config = dict(
    dataset='tunes sung on syllables by a formant synthesiser',
    output_stride=2,
    norm_position='post',
    hidden_act='swiglu',
    mlp_ratio=4,
    head_dim=32,
    positions='rope',
    optimizer='muon',
    muon_scale='original',
    momentum=0.85,
    gradient_noise=0.1,
    max_steps=15400,
    warmup_steps=3080,
)
Rows from block 5, named by matrix and row number. Rows with one number belong to one attention dimension. Each number is 200 + 20 x the weight over its row's rms, rounded and kept within 0 to 999. All counts start at 0.
# v: attention value (model.blocks.5.attn.v.weight, 256x256), inputs 0-85
# proj: attention output (model.blocks.5.attn.proj.weight, 256x256, transposed), outputs 0-85
v.195,204,211,194,206,194,188,199,220,211,157,168,222,167,217,212,220,224,192,191,222,212,172,194,204,202,188,191,192,174,222,191,224,195,180,264,174,242,199,183,220,215,177,197,141,190,211,203,210,201,215,220,210,199,205,182,212,187,214,193,202,215,191,200,208,178,214,199,195,171,190,177,190,188,203,193,215,163,197,204,156,198,188,215,179,187,197
v.196,220,208,220,233,176,193,208,208,149,207,216,203,173,180,186,184,229,161,212,194,213,242,193,178,229,187,204,199,199,198,183,180,228,174,186,202,182,224,190,194,183,186,188,226,190,205,219,190,211,211,176,225,176,174,218,190,210,227,196,176,194,155,177,225,196,173,200,211,219,190,169,183,172,216,167,231,158,216,222,231,220,205,218,192,148,202
v.197,176,232,191,201,183,188,209,200,192,201,196,168,201,195,230,213,200,195,202,227,185,217,183,238,236,200,177,210,218,172,202,173,168,203,244,202,208,183,171,192,196,156,202,194,201,178,186,197,195,217,145,167,196,200,190,172,182,228,204,223,206,181,186,194,203,199,193,198,240,187,208,212,183,163,212,199,196,216,177,212,203,226,206,200,216,148
v.198,191,200,240,211,202,225,154,202,180,219,168,211,190,187,199,202,223,227,204,196,191,193,194,195,193,235,218,194,180,197,216,192,205,187,209,186,205,194,208,182,208,160,188,180,199,169,177,198,189,164,218,204,184,184,190,177,191,197,191,192,197,222,188,202,199,203,210,156,215,206,202,147,182,185,173,198,197,173,217,204,221,172,218,182,186,212
v.199,183,194,187,216,177,192,203,185,217,187,236,151,200,219,222,219,240,206,228,216,226,234,201,214,212,150,188,217,199,215,190,209,248,191,196,197,226,210,214,175,173,194,186,171,171,200,212,202,220,212,203,191,211,234,188,207,179,173,191,211,182,167,184,191,189,183,196,211,234,203,172,227,194,205,196,205,205,187,196,163,224,193,178,196,206,191
v.200,210,204,200,182,210,204,196,207,167,175,222,224,204,213,218,185,209,172,210,184,200,208,209,198,179,194,222,153,190,171,214,200,204,221,187,219,204,170,206,206,180,177,197,173,175,209,187,207,218,216,203,143,218,203,199,223,208,196,183,180,199,194,219,193,195,211,197,194,204,186,221,201,177,216,186,176,204,181,174,194,218,217,250,170,191,205
v.201,183,189,196,169,251,204,207,187,194,223,226,191,174,210,183,220,191,193,202,228,153,188,194,201,187,195,217,203,213,212,192,216,197,238,211,184,195,216,199,209,218,185,196,171,208,197,211,191,229,206,201,209,217,168,210,223,220,231,246,195,179,209,186,224,194,234,185,233,204,190,197,161,221,230,212,227,227,198,208,217,160,213,199,220,195,167
v.202,247,173,184,189,157,171,202,210,211,211,188,224,209,201,175,172,203,198,218,159,224,210,192,207,209,205,191,213,165,189,206,199,201,205,202,198,187,185,216,183,198,195,185,174,232,182,195,204,205,211,183,169,250,200,203,181,158,197,220,228,208,227,212,182,221,172,194,146,185,159,217,174,217,208,202,171,178,207,188,209,199,186,226,197,189,155
v.203,203,203,216,178,211,169,207,193,215,203,211,204,208,188,204,235,168,228,214,192,189,228,226,164,162,180,176,173,214,194,200,232,205,220,206,181,173,191,193,209,241,200,192,213,225,203,208,230,182,191,197,242,176,200,211,187,209,205,231,178,212,218,201,185,210,177,195,164,193,211,164,161,192,197,192,178,242,170,211,196,184,176,234,202,193,173
v.204,203,179,163,203,192,183,228,206,201,216,170,187,215,170,198,144,206,186,245,148,182,210,165,188,223,178,212,176,213,219,237,188,200,203,196,164,236,215,198,210,154,214,242,185,178,202,191,193,187,188,183,218,200,200,166,193,191,212,168,211,225,219,195,230,179,224,180,213,197,217,185,189,210,226,186,193,224,252,212,181,175,212,235,187,200,176
v.205,187,174,226,217,210,161,215,222,178,212,191,184,188,216,177,189,207,186,214,233,203,211,165,204,176,200,183,172,191,185,177,228,208,222,174,198,220,177,242,197,194,195,196,176,236,187,193,191,160,191,221,144,178,195,215,213,208,218,178,213,167,202,201,180,171,215,176,187,166,205,182,205,192,251,169,189,193,220,185,212,165,218,170,197,226,188
v.206,206,194,194,184,204,202,188,210,192,189,195,176,241,156,172,238,209,215,228,207,200,175,219,186,208,186,220,224,219,192,222,245,177,231,216,213,182,216,202,172,194,213,204,181,209,222,234,214,246,200,208,223,209,223,173,228,202,226,193,198,179,190,204,180,185,211,191,210,172,209,170,201,202,171,190,195,167,190,191,188,203,182,192,165,175,191
v.207,199,202,190,181,197,186,206,231,180,198,240,200,197,209,222,179,239,236,209,163,160,221,217,168,157,183,211,212,219,197,227,172,188,233,200,235,212,207,182,194,215,225,205,209,219,182,186,240,200,228,163,204,227,182,180,197,174,180,181,204,201,179,201,180,252,191,183,189,207,202,183,210,240,187,184,202,223,189,163,228,224,181,193,215,215,176
v.208,205,240,196,195,178,213,197,218,237,211,209,195,187,243,205,197,169,210,228,216,232,204,195,181,205,251,210,199,237,203,225,207,183,180,179,228,199,195,214,195,208,161,169,184,213,189,173,171,138,174,175,159,220,165,200,214,221,224,163,216,207,232,217,202,199,202,211,182,196,219,218,184,181,213,224,218,205,217,226,191,199,204,191,202,197,192
v.209,222,203,223,201,195,212,204,193,202,197,184,181,217,221,185,208,164,199,182,172,206,236,188,210,210,208,202,182,169,221,203,191,197,236,195,181,232,195,183,195,235,204,195,201,172,198,169,215,210,209,224,210,162,183,219,257,180,197,181,170,207,220,208,186,210,210,213,196,190,193,202,213,212,180,210,212,198,204,178,247,199,213,246,173,200,210
v.210,204,209,210,172,202,213,204,172,176,209,190,158,216,211,247,172,181,193,202,188,188,187,196,166,173,213,194,213,180,211,215,205,188,206,210,217,212,219,208,192,165,212,186,176,216,187,169,176,227,188,200,200,183,177,191,176,197,162,240,171,159,204,207,200,206,215,212,217,182,169,189,207,189,202,205,224,202,183,248,185,177,191,184,210,212,211
v.211,197,215,205,206,223,176,197,180,186,194,190,216,185,183,198,165,194,166,214,180,222,229,187,211,257,193,230,210,216,189,234,202,221,211,187,208,217,164,193,231,196,194,203,183,187,211,235,192,232,222,202,204,204,200,211,204,208,205,208,193,213,183,228,224,172,197,202,160,212,197,224,196,207,207,208,149,174,207,194,196,185,208,222,188,175,166
v.212,188,209,164,193,192,181,177,185,210,208,216,203,221,215,229,184,216,212,225,230,197,186,177,177,192,220,201,185,166,202,192,165,187,210,170,259,227,178,226,177,225,208,239,240,239,169,208,197,189,202,199,199,186,205,230,173,192,194,224,226,214,222,207,214,185,186,222,207,226,186,186,211,202,239,224,189,234,175,193,195,209,163,171,235,185,168
v.213,184,202,209,179,189,181,166,201,195,189,186,211,168,168,216,194,221,212,263,199,218,208,206,223,216,190,201,195,206,183,221,232,249,185,210,201,226,195,221,216,185,212,201,200,190,208,210,230,182,180,214,196,202,202,220,221,200,192,225,196,194,220,212,209,213,214,194,207,208,197,225,212,193,213,233,209,225,242,210,182,236,171,163,174,188,218
v.214,174,206,229,189,178,210,193,191,187,187,212,169,220,200,196,196,203,178,211,201,207,157,164,213,229,207,199,191,176,157,195,219,223,202,218,218,225,193,199,186,181,175,201,208,214,199,203,177,153,194,189,171,236,235,225,204,198,181,158,202,209,234,232,215,198,187,222,205,200,192,204,231,192,185,233,171,210,195,221,182,210,213,225,196,193,168
v.215,210,211,217,203,241,240,218,211,194,216,223,199,224,200,192,200,166,211,183,201,262,204,193,193,143,208,190,194,202,201,213,216,200,198,200,168,161,191,188,206,181,211,218,185,223,221,182,225,186,178,203,178,186,187,180,215,232,208,186,190,196,213,180,184,202,233,216,187,171,201,205,192,199,197,218,202,191,202,190,202,211,206,205,199,222,189
v.216,229,188,206,174,191,204,247,189,190,176,227,223,220,215,198,170,192,218,172,200,192,188,207,194,185,203,203,190,227,201,215,208,186,171,197,180,207,192,198,234,203,203,198,191,190,226,245,189,227,173,250,225,181,195,180,180,197,207,169,201,182,181,193,216,199,171,160,195,197,200,220,191,188,182,168,227,230,196,221,212,251,219,234,177,182,249
v.217,213,195,220,216,180,206,201,187,214,184,205,225,198,220,225,195,185,197,187,181,189,239,183,189,198,192,199,201,205,210,217,205,181,178,207,181,236,178,215,221,227,207,202,208,205,184,182,189,219,202,202,160,211,171,192,223,200,230,219,232,207,200,186,226,222,185,221,199,177,213,244,207,182,215,212,197,173,187,185,210,235,197,183,178,199,228
v.218,238,185,187,166,164,198,195,219,190,158,194,219,162,215,216,189,176,176,185,218,193,198,207,188,163,210,206,198,187,199,224,188,208,197,207,222,170,220,205,202,201,181,218,239,183,227,200,190,228,178,200,186,195,191,188,183,168,224,240,222,207,205,216,183,188,178,199,196,185,226,202,203,226,194,198,183,196,213,193,210,166,167,195,200,221,193
v.219,243,216,211,199,185,196,188,194,238,186,206,216,213,212,164,212,170,207,201,228,194,199,160,184,194,218,151,185,237,202,228,207,234,212,202,173,181,191,210,177,181,187,211,206,232,178,192,168,171,191,201,201,177,205,216,178,169,176,212,185,212,253,214,190,212,229,228,196,205,192,219,180,227,189,200,209,178,197,150,173,225,212,195,192,198,190
v.220,173,226,185,191,247,202,215,179,214,197,201,241,209,208,206,192,170,169,219,208,191,231,206,220,206,191,188,202,244,217,203,193,182,202,222,169,187,207,184,210,173,223,199,207,173,174,189,196,186,206,199,202,220,237,207,199,229,192,223,225,169,177,209,175,175,234,202,230,221,197,185,198,183,189,233,234,240,172,190,189,181,215,178,177,200,227
v.221,225,210,213,187,223,199,180,191,180,205,207,195,180,160,223,189,216,197,199,177,207,196,197,191,170,228,192,225,210,178,184,176,198,210,164,222,228,193,185,218,203,172,236,228,234,160,222,188,193,198,210,192,208,183,155,201,227,201,192,221,212,168,187,163,174,201,204,190,203,209,189,166,174,190,210,188,219,203,228,209,215,187,194,172,199,219
v.222,222,199,228,232,160,204,200,203,179,210,218,181,194,167,189,180,185,168,190,195,199,214,208,174,176,206,218,249,200,190,183,179,210,222,185,195,173,196,189,183,211,185,195,184,202,218,181,208,219,187,215,194,161,167,212,176,168,235,191,227,167,188,226,201,185,198,201,189,204,207,199,192,173,169,232,184,171,175,224,183,175,200,183,191,192,211
v.223,175,193,167,198,174,209,210,181,185,161,167,213,201,195,201,200,203,222,224,173,154,198,211,211,205,214,194,221,199,194,186,205,232,216,216,220,236,155,204,170,204,200,186,228,235,202,202,211,188,218,207,209,211,209,197,194,186,195,188,175,221,179,222,182,204,231,187,219,184,196,197,178,181,231,219,156,199,216,240,175,218,221,196,160,212,165
v.224,170,222,229,199,176,198,182,196,242,210,177,192,185,170,193,225,215,184,184,184,170,209,172,187,177,200,224,240,245,151,151,198,192,219,197,182,196,186,198,191,195,185,195,185,203,223,218,171,161,209,182,213,216,189,189,192,227,209,185,180,194,192,215,213,207,200,237,188,176,154,244,161,169,202,186,214,202,177,193,210,178,224,198,189,204,208
v.225,191,223,211,170,185,184,200,176,235,190,183,182,210,215,201,216,209,234,183,204,201,199,181,230,186,184,167,194,221,215,212,179,205,211,199,213,201,186,203,203,211,204,169,227,164,192,202,190,223,207,188,202,161,185,224,144,184,180,152,178,188,209,212,180,217,166,240,216,171,214,224,210,203,197,228,205,204,205,183,233,218,207,205,190,199,214
v.226,182,169,217,204,189,196,224,199,161,195,176,214,191,217,205,199,191,161,173,204,206,172,185,227,227,179,239,167,187,172,208,218,189,226,170,204,217,230,183,180,184,157,218,189,185,205,178,209,203,167,190,163,194,188,189,199,213,203,174,206,219,177,199,230,178,215,200,190,199,199,220,204,197,192,222,195,196,165,196,199,167,148,148,212,206,220
v.227,198,205,191,190,176,189,211,190,190,204,212,223,217,202,195,236,216,162,187,203,211,187,199,189,201,214,186,231,216,178,197,178,195,201,182,211,188,197,176,173,193,245,184,159,191,205,188,184,174,211,183,174,201,183,168,174,201,235,190,205,247,171,216,202,199,197,190,218,186,242,250,199,226,232,202,230,171,177,167,213,223,176,229,178,146,189
v.228,204,186,195,205,192,206,217,179,185,210,203,227,205,221,185,221,157,182,211,193,193,211,192,163,184,209,190,241,190,202,201,229,170,228,221,210,210,229,199,200,173,199,200,215,171,177,224,234,247,249,181,199,208,183,214,187,201,167,155,192,203,200,168,238,183,229,218,210,201,201,202,203,195,181,186,201,212,232,215,187,208,184,156,194,218,192
v.229,218,177,203,194,172,200,189,208,243,182,165,187,238,186,202,183,220,207,209,221,187,196,197,241,195,179,223,208,239,197,194,232,167,203,149,241,209,195,194,205,233,186,198,252,212,185,202,186,226,179,176,194,185,194,184,173,171,194,224,185,217,191,196,229,182,217,205,208,193,219,193,226,216,187,184,213,201,204,208,188,198,189,218,196,214,199
v.230,188,199,178,186,204,190,193,206,207,236,177,193,183,200,219,183,245,179,206,210,180,165,220,195,184,212,206,182,185,194,156,241,224,218,240,167,238,164,175,213,232,208,229,202,176,212,184,215,204,204,184,179,172,177,202,210,188,216,221,207,181,193,176,209,161,179,215,190,213,200,200,169,232,212,198,193,208,204,206,173,192,181,203,193,189,190
v.231,201,153,186,207,201,167,191,187,249,159,164,224,209,185,207,207,182,192,177,172,209,204,193,207,201,222,201,199,169,232,207,224,155,217,212,193,216,196,174,215,204,199,195,196,230,213,212,241,204,218,190,185,196,187,219,177,217,196,196,206,199,211,211,231,193,201,226,184,198,184,168,213,199,187,213,193,209,163,179,187,184,220,162,215,200,202
v.232,179,165,184,204,214,224,251,223,207,167,213,188,173,214,175,210,205,233,213,214,194,205,178,197,212,205,198,194,235,167,216,190,182,175,206,214,207,205,171,205,230,198,223,228,167,195,239,211,190,193,170,203,181,218,206,189,230,195,231,199,177,165,181,214,236,180,179,201,198,208,221,212,195,211,187,240,222,189,161,207,216,192,220,203,230,188
v.233,198,195,234,206,220,171,217,201,194,211,215,213,248,210,206,174,188,182,178,180,220,216,267,209,219,196,214,200,200,165,209,208,208,203,199,200,175,200,210,190,218,231,189,182,191,208,196,188,230,199,202,187,184,231,212,184,170,186,234,247,196,191,170,196,222,193,147,191,205,196,207,178,220,196,184,198,197,181,213,163,221,209,200,178,184,178
proj.195,190,189,195,211,207,214,193,149,225,180,218,225,221,182,215,166,176,225,211,152,183,226,193,179,199,190,198,167,178,213,190,217,208,198,194,184,196,201,207,199,210,194,209,194,212,199,200,243,219,203,205,201,202,192,191,179,199,184,201,214,206,188,167,160,195,173,208,204,205,163,242,207,184,205,215,195,203,189,197,184,214,204,200,183,193,179
proj.196,217,194,197,224,226,169,195,189,222,249,193,198,219,206,153,234,170,216,176,195,197,182,248,175,170,158,186,216,199,198,217,199,232,196,182,196,190,201,157,178,237,221,192,193,192,179,194,212,220,190,199,161,228,171,190,193,214,132,210,146,209,169,207,224,175,186,258,171,222,184,208,207,211,225,203,222,214,211,196,213,191,193,209,178,178,169
proj.197,161,168,175,190,196,173,190,199,183,214,172,190,209,201,183,227,230,237,211,204,174,206,221,210,209,208,199,196,160,218,216,197,204,227,202,242,183,186,207,218,161,222,199,210,202,216,226,215,170,158,205,190,219,223,176,178,211,207,187,225,217,231,168,193,148,227,214,193,250,235,206,245,205,189,223,187,232,194,194,213,227,196,202,204,171,188
proj.198,167,210,228,179,184,179,181,185,178,225,201,195,208,219,218,194,209,218,216,189,212,212,194,210,184,158,210,200,161,166,199,149,178,184,212,222,168,214,213,194,208,223,171,199,208,201,231,205,216,188,203,203,204,212,205,175,169,205,217,238,184,151,209,184,197,201,234,167,207,150,206,198,213,230,234,215,217,204,217,240,251,202,204,180,207,182
proj.199,178,209,208,178,194,192,208,183,200,202,171,164,223,185,222,257,203,208,239,175,188,205,161,188,196,171,186,193,207,180,183,200,199,213,195,154,199,176,216,189,189,182,208,187,159,152,197,214,228,202,203,181,168,208,239,225,166,208,201,210,225,210,181,202,212,230,189,195,186,171,190,174,231,172,180,199,203,206,225,193,182,241,152,204,190,206
proj.200,195,189,195,177,166,163,237,198,188,189,200,216,201,212,209,211,194,196,170,244,207,196,225,185,217,162,182,210,172,198,243,208,219,180,189,219,215,164,215,202,202,197,207,217,185,209,205,198,174,184,196,183,172,193,221,223,184,193,166,241,207,182,185,190,194,209,239,213,190,212,219,222,185,186,211,179,207,180,215,203,227,190,220,202,186,236
proj.201,247,207,180,181,197,207,230,192,183,214,182,200,212,213,186,187,222,194,195,189,175,221,215,201,155,190,201,201,201,202,233,192,190,237,228,238,229,241,183,186,223,209,218,179,216,218,190,172,189,171,198,176,198,234,218,210,208,165,233,201,171,204,190,186,183,202,188,210,213,218,197,181,240,192,219,194,172,163,208,193,237,196,201,212,167,220
proj.202,190,175,235,239,198,205,213,174,201,189,217,222,192,210,194,198,211,183,217,205,212,210,178,192,184,202,200,182,200,171,223,186,214,155,231,209,210,201,187,224,211,179,199,179,199,198,187,213,193,210,221,236,202,203,200,204,200,182,208,199,194,212,187,189,203,177,225,204,178,202,231,205,168,250,212,227,227,194,204,167,218,213,142,233,220,193
proj.203,192,163,216,229,180,206,223,225,208,188,214,217,180,218,212,195,206,203,193,174,186,236,195,225,202,208,207,202,189,184,187,227,189,189,247,218,193,224,222,185,220,199,198,204,173,187,171,187,203,207,206,197,205,224,191,183,222,204,208,189,193,213,195,211,206,219,186,217,197,217,180,206,162,257,188,170,200,187,221,217,223,209,183,214,234,199
proj.204,172,165,211,205,211,235,223,214,189,198,210,178,205,178,203,186,190,246,212,185,169,209,228,213,199,192,222,216,161,177,237,206,178,178,187,189,203,167,165,180,201,203,185,211,166,203,198,183,186,235,217,194,217,180,215,201,155,186,206,202,195,183,222,242,181,186,202,223,219,160,242,167,205,185,180,183,213,194,216,178,212,175,191,204,183,197
proj.205,198,221,190,192,197,176,205,204,222,174,204,235,186,208,195,205,205,193,184,191,192,137,257,250,214,203,236,177,179,178,195,164,173,213,198,194,190,175,180,210,191,182,204,223,191,193,193,196,177,190,145,189,202,212,210,209,194,159,187,199,247,195,188,213,147,190,213,179,213,214,170,208,179,175,219,218,228,221,223,163,205,206,220,203,190,193
proj.206,234,190,246,198,207,226,181,179,154,217,186,195,187,158,178,214,208,170,165,223,200,227,225,208,185,246,185,166,199,208,217,233,172,213,208,218,187,227,198,199,201,168,172,194,171,199,220,183,194,201,179,198,214,202,191,179,183,199,179,172,214,213,207,181,175,195,207,182,216,174,186,225,209,175,198,194,224,199,183,202,201,184,199,198,210,174
proj.207,208,229,197,204,224,188,149,158,210,221,213,212,201,199,186,187,194,184,209,234,222,156,185,195,183,211,206,229,177,196,203,202,204,180,221,200,195,182,197,191,202,198,178,167,236,210,208,212,191,197,208,175,197,181,237,201,200,233,234,146,191,192,160,187,221,200,199,174,252,222,221,196,234,167,199,220,235,197,212,181,208,226,184,203,233,232
proj.208,199,202,211,176,184,191,177,229,172,196,184,201,234,223,196,222,190,204,167,225,188,218,190,191,212,220,176,183,203,180,184,240,176,224,242,212,186,191,228,223,208,210,199,191,193,226,225,182,178,187,195,225,195,191,212,199,196,228,211,189,152,168,194,155,197,189,206,196,259,185,192,163,186,204,217,202,164,190,194,216,237,173,203,184,184,211
proj.209,212,210,213,202,207,201,206,203,187,200,217,216,191,181,175,193,212,169,210,200,217,191,201,197,210,210,192,196,203,169,196,217,199,189,188,203,212,184,215,148,199,218,171,192,183,199,184,202,180,184,200,216,236,220,205,201,186,221,192,209,204,213,176,191,200,160,211,202,243,187,225,214,213,208,207,234,179,209,178,178,187,190,214,169,165,195
proj.210,200,230,159,199,244,174,201,212,193,177,174,210,236,212,200,208,207,217,192,182,199,199,198,223,179,211,215,187,224,211,197,193,159,202,200,214,187,203,185,167,224,182,173,206,223,234,208,187,210,183,178,166,202,189,203,214,212,211,218,186,174,231,226,223,230,181,200,232,210,183,235,191,177,226,219,212,170,205,186,155,200,219,204,188,212,164
proj.211,214,201,201,182,202,205,210,196,175,179,203,171,198,231,170,193,151,157,189,203,195,159,208,181,192,202,205,214,186,152,229,204,163,198,188,195,214,173,204,183,214,162,207,180,168,198,193,168,235,223,198,179,181,206,232,190,201,232,194,189,215,201,200,204,210,195,164,195,202,182,177,191,198,241,223,199,185,173,228,212,180,226,233,166,229,183
proj.212,229,187,225,210,180,212,206,152,183,215,190,179,173,226,225,177,174,216,193,188,199,196,174,205,174,191,206,208,244,195,226,187,182,217,189,209,203,196,180,213,213,237,207,188,194,183,187,186,193,213,221,222,173,144,223,185,177,189,197,196,193,205,203,216,213,226,202,201,197,183,172,187,171,213,189,219,190,217,169,210,187,215,213,218,182,213
proj.213,192,191,213,199,199,221,180,213,178,234,195,224,222,179,205,202,160,213,215,202,180,177,164,174,164,231,199,189,199,200,208,219,219,207,212,203,206,193,202,210,206,201,188,171,209,224,192,221,169,222,221,185,240,228,185,172,209,201,207,214,189,189,192,161,202,188,201,168,203,197,213,207,230,190,210,178,186,194,219,248,207,245,225,212,190,218
proj.214,222,219,227,193,212,218,165,190,173,210,199,178,256,176,185,194,189,188,194,206,181,208,187,195,205,189,222,190,206,234,232,149,177,239,192,209,218,197,195,195,198,207,189,179,176,230,205,206,194,239,171,202,244,201,190,195,191,209,188,223,201,206,203,176,214,186,204,235,219,199,190,211,202,218,199,189,221,208,201,187,225,189,201,219,178,206
proj.215,194,150,213,196,215,197,199,183,204,216,183,189,196,194,212,186,188,214,170,204,184,215,248,203,209,230,177,209,182,224,187,247,190,179,206,210,206,173,199,199,217,169,220,199,221,223,171,211,201,239,218,205,222,205,182,217,202,216,197,191,205,174,209,199,205,218,202,204,184,204,203,174,187,209,216,216,219,220,196,207,180,202,174,184,195,205
proj.216,221,203,183,161,199,185,229,192,188,185,203,209,224,215,177,186,238,213,210,188,174,185,167,242,199,209,199,189,210,202,214,198,188,177,167,223,219,214,165,212,185,186,209,175,192,225,198,173,207,207,251,222,167,205,178,193,176,166,215,186,190,211,214,186,166,185,181,220,213,237,230,190,229,181,209,215,201,191,199,224,216,198,200,187,254,190
proj.217,195,176,218,207,200,224,188,270,195,192,200,197,165,190,220,214,194,197,216,210,198,198,214,182,184,201,181,200,226,200,190,185,195,208,209,216,186,216,196,188,183,214,201,204,178,205,200,200,232,206,240,220,207,180,164,171,216,210,199,183,192,199,204,197,196,190,219,205,191,224,244,237,174,218,220,218,187,215,214,187,183,186,218,161,171,192
proj.218,167,204,183,211,207,200,186,226,177,222,184,195,232,193,192,191,176,184,185,208,237,174,195,220,172,168,207,185,221,197,157,228,205,202,186,182,210,184,204,193,220,182,189,218,203,192,202,186,183,250,209,156,189,200,198,212,201,237,240,174,222,226,181,166,187,218,194,236,173,197,216,225,209,188,231,230,195,169,162,195,175,238,250,213,220,194
proj.219,211,158,232,198,229,198,209,202,222,216,218,217,221,218,212,212,195,181,164,208,220,200,188,231,211,171,157,176,227,197,207,196,185,194,201,210,200,173,174,202,176,170,226,224,190,196,206,192,201,219,189,227,190,183,204,203,174,225,187,137,173,156,198,184,171,233,188,188,193,203,236,201,191,162,196,209,195,203,208,178,197,203,212,190,182,201
proj.220,173,205,209,214,204,165,212,188,195,210,189,196,204,211,186,176,200,201,196,234,228,176,205,168,215,185,173,192,204,161,196,199,190,212,202,193,200,185,183,192,254,168,169,204,160,185,173,216,196,201,225,204,199,174,184,192,231,172,186,243,192,161,210,225,215,199,172,186,174,215,181,194,177,216,234,195,185,229,185,184,213,218,193,198,216,176
proj.221,196,195,197,202,180,172,191,186,174,168,231,219,157,223,202,230,202,229,196,195,224,220,189,194,232,198,237,224,239,241,212,217,192,204,174,187,206,223,221,181,219,212,202,184,177,211,232,203,208,204,196,191,150,259,183,169,193,211,196,197,190,172,202,185,217,179,210,209,203,229,192,207,168,174,201,192,208,184,203,216,206,188,227,187,213,204
proj.222,217,203,209,210,224,180,194,162,213,209,180,223,220,238,172,196,229,184,195,185,197,185,193,211,188,188,189,191,216,201,259,220,168,173,218,199,210,189,169,196,201,172,158,200,165,199,208,185,200,191,172,195,221,205,191,192,186,191,232,184,183,193,221,209,190,204,220,202,195,197,185,216,250,212,218,142,234,239,192,185,235,210,190,186,192,198
proj.223,193,198,161,206,197,201,196,191,187,213,201,197,165,155,207,203,235,230,194,193,221,210,192,168,195,225,204,189,216,198,164,195,217,196,210,175,232,171,197,205,202,212,192,169,234,199,211,188,209,203,210,204,197,213,229,200,156,199,199,198,181,220,195,161,180,162,219,187,181,180,170,170,175,214,238,190,184,191,203,178,230,188,200,183,261,190
proj.224,159,201,197,197,223,195,186,183,198,213,225,213,168,231,224,227,216,201,175,168,175,225,186,204,228,191,227,177,215,165,206,208,220,187,173,215,152,226,187,213,218,216,223,216,208,221,207,206,178,187,187,209,191,162,206,215,191,180,214,228,176,191,192,181,198,215,224,178,169,169,181,193,257,208,209,216,169,210,218,217,224,177,186,210,196,222
proj.225,185,197,232,181,179,157,220,223,186,213,194,204,194,242,188,187,217,180,198,196,205,200,195,183,179,195,194,198,187,190,224,188,213,200,183,167,197,216,204,191,200,183,190,205,166,209,169,205,189,203,132,213,214,209,185,219,160,211,193,190,186,228,161,198,151,204,203,207,204,184,198,187,195,199,203,190,189,170,192,199,199,226,180,216,250,223
proj.226,201,212,214,218,206,259,195,214,187,208,196,229,237,208,216,228,178,200,206,146,199,219,191,176,173,207,227,203,216,193,194,239,200,211,224,211,190,245,213,232,220,201,227,195,221,192,218,194,190,187,240,193,212,201,195,214,201,233,215,210,193,157,203,213,187,187,145,182,193,201,189,229,166,198,219,210,230,190,197,210,236,192,199,211,208,187
proj.227,202,194,206,204,253,164,206,178,204,205,201,191,183,210,161,218,169,222,185,233,189,212,242,204,182,175,203,134,209,222,206,203,199,171,203,175,187,229,165,202,182,191,235,212,170,171,171,164,195,220,198,189,215,203,211,178,193,188,191,208,182,247,198,176,195,223,209,204,170,218,224,187,204,216,202,197,206,239,201,203,200,172,194,237,212,214
proj.228,185,204,191,180,238,196,188,218,209,202,198,206,204,221,254,187,196,210,235,203,210,187,251,172,186,217,194,229,212,169,207,162,198,212,221,221,190,171,183,194,192,222,221,193,225,237,186,200,180,203,187,201,230,198,196,180,174,217,213,182,176,230,161,171,184,196,216,215,215,193,197,170,208,187,210,222,222,169,206,212,207,184,181,201,197,200
proj.229,207,174,197,135,217,213,237,179,188,175,204,239,261,237,210,205,175,188,189,191,216,232,181,233,176,191,201,218,236,208,212,187,182,199,227,202,167,199,188,219,215,192,205,194,214,215,224,217,181,207,222,209,210,205,195,237,200,177,209,238,194,219,164,211,182,195,234,215,168,212,185,203,192,243,212,188,204,191,240,230,220,192,157,196,201,193
proj.230,185,222,214,191,193,210,189,212,185,207,173,212,189,220,204,167,205,215,219,180,204,194,198,185,171,220,192,182,182,219,235,233,209,206,192,216,172,188,208,210,225,161,208,162,195,215,197,238,204,199,209,222,225,202,167,212,174,161,206,163,246,207,213,187,202,183,189,239,186,206,225,191,133,210,239,194,215,207,158,214,182,183,188,196,163,200
proj.231,200,198,200,187,246,181,176,185,192,220,178,210,170,213,208,212,201,217,189,229,195,185,211,211,187,170,198,204,188,228,199,251,210,228,212,204,220,200,196,191,198,175,210,189,183,230,196,226,155,200,191,179,240,227,213,197,199,241,210,218,205,219,193,202,218,179,161,211,202,182,182,208,241,226,218,221,205,195,166,178,212,217,216,214,224,183
proj.232,199,177,209,217,192,211,214,211,188,235,181,207,207,217,179,191,150,203,207,181,171,207,197,202,202,205,208,178,210,181,195,191,189,227,193,224,184,187,207,178,197,223,219,186,212,179,206,204,220,172,147,191,209,192,177,182,194,190,197,183,197,216,192,189,187,205,240,189,208,220,207,203,177,187,180,180,223,216,262,213,211,207,181,172,171,194
proj.233,184,195,216,191,193,236,185,204,213,206,210,190,206,201,205,216,217,210,181,188,209,219,194,163,199,192,246,191,181,176,198,171,175,191,221,204,184,189,267,197,217,191,213,175,231,219,219,198,208,234,192,190,177,245,207,182,194,191,186,216,188,202,168,203,179,217,207,184,204,179,206,211,200,196,224,172,195,206,196,175,196,237,188,192,201,197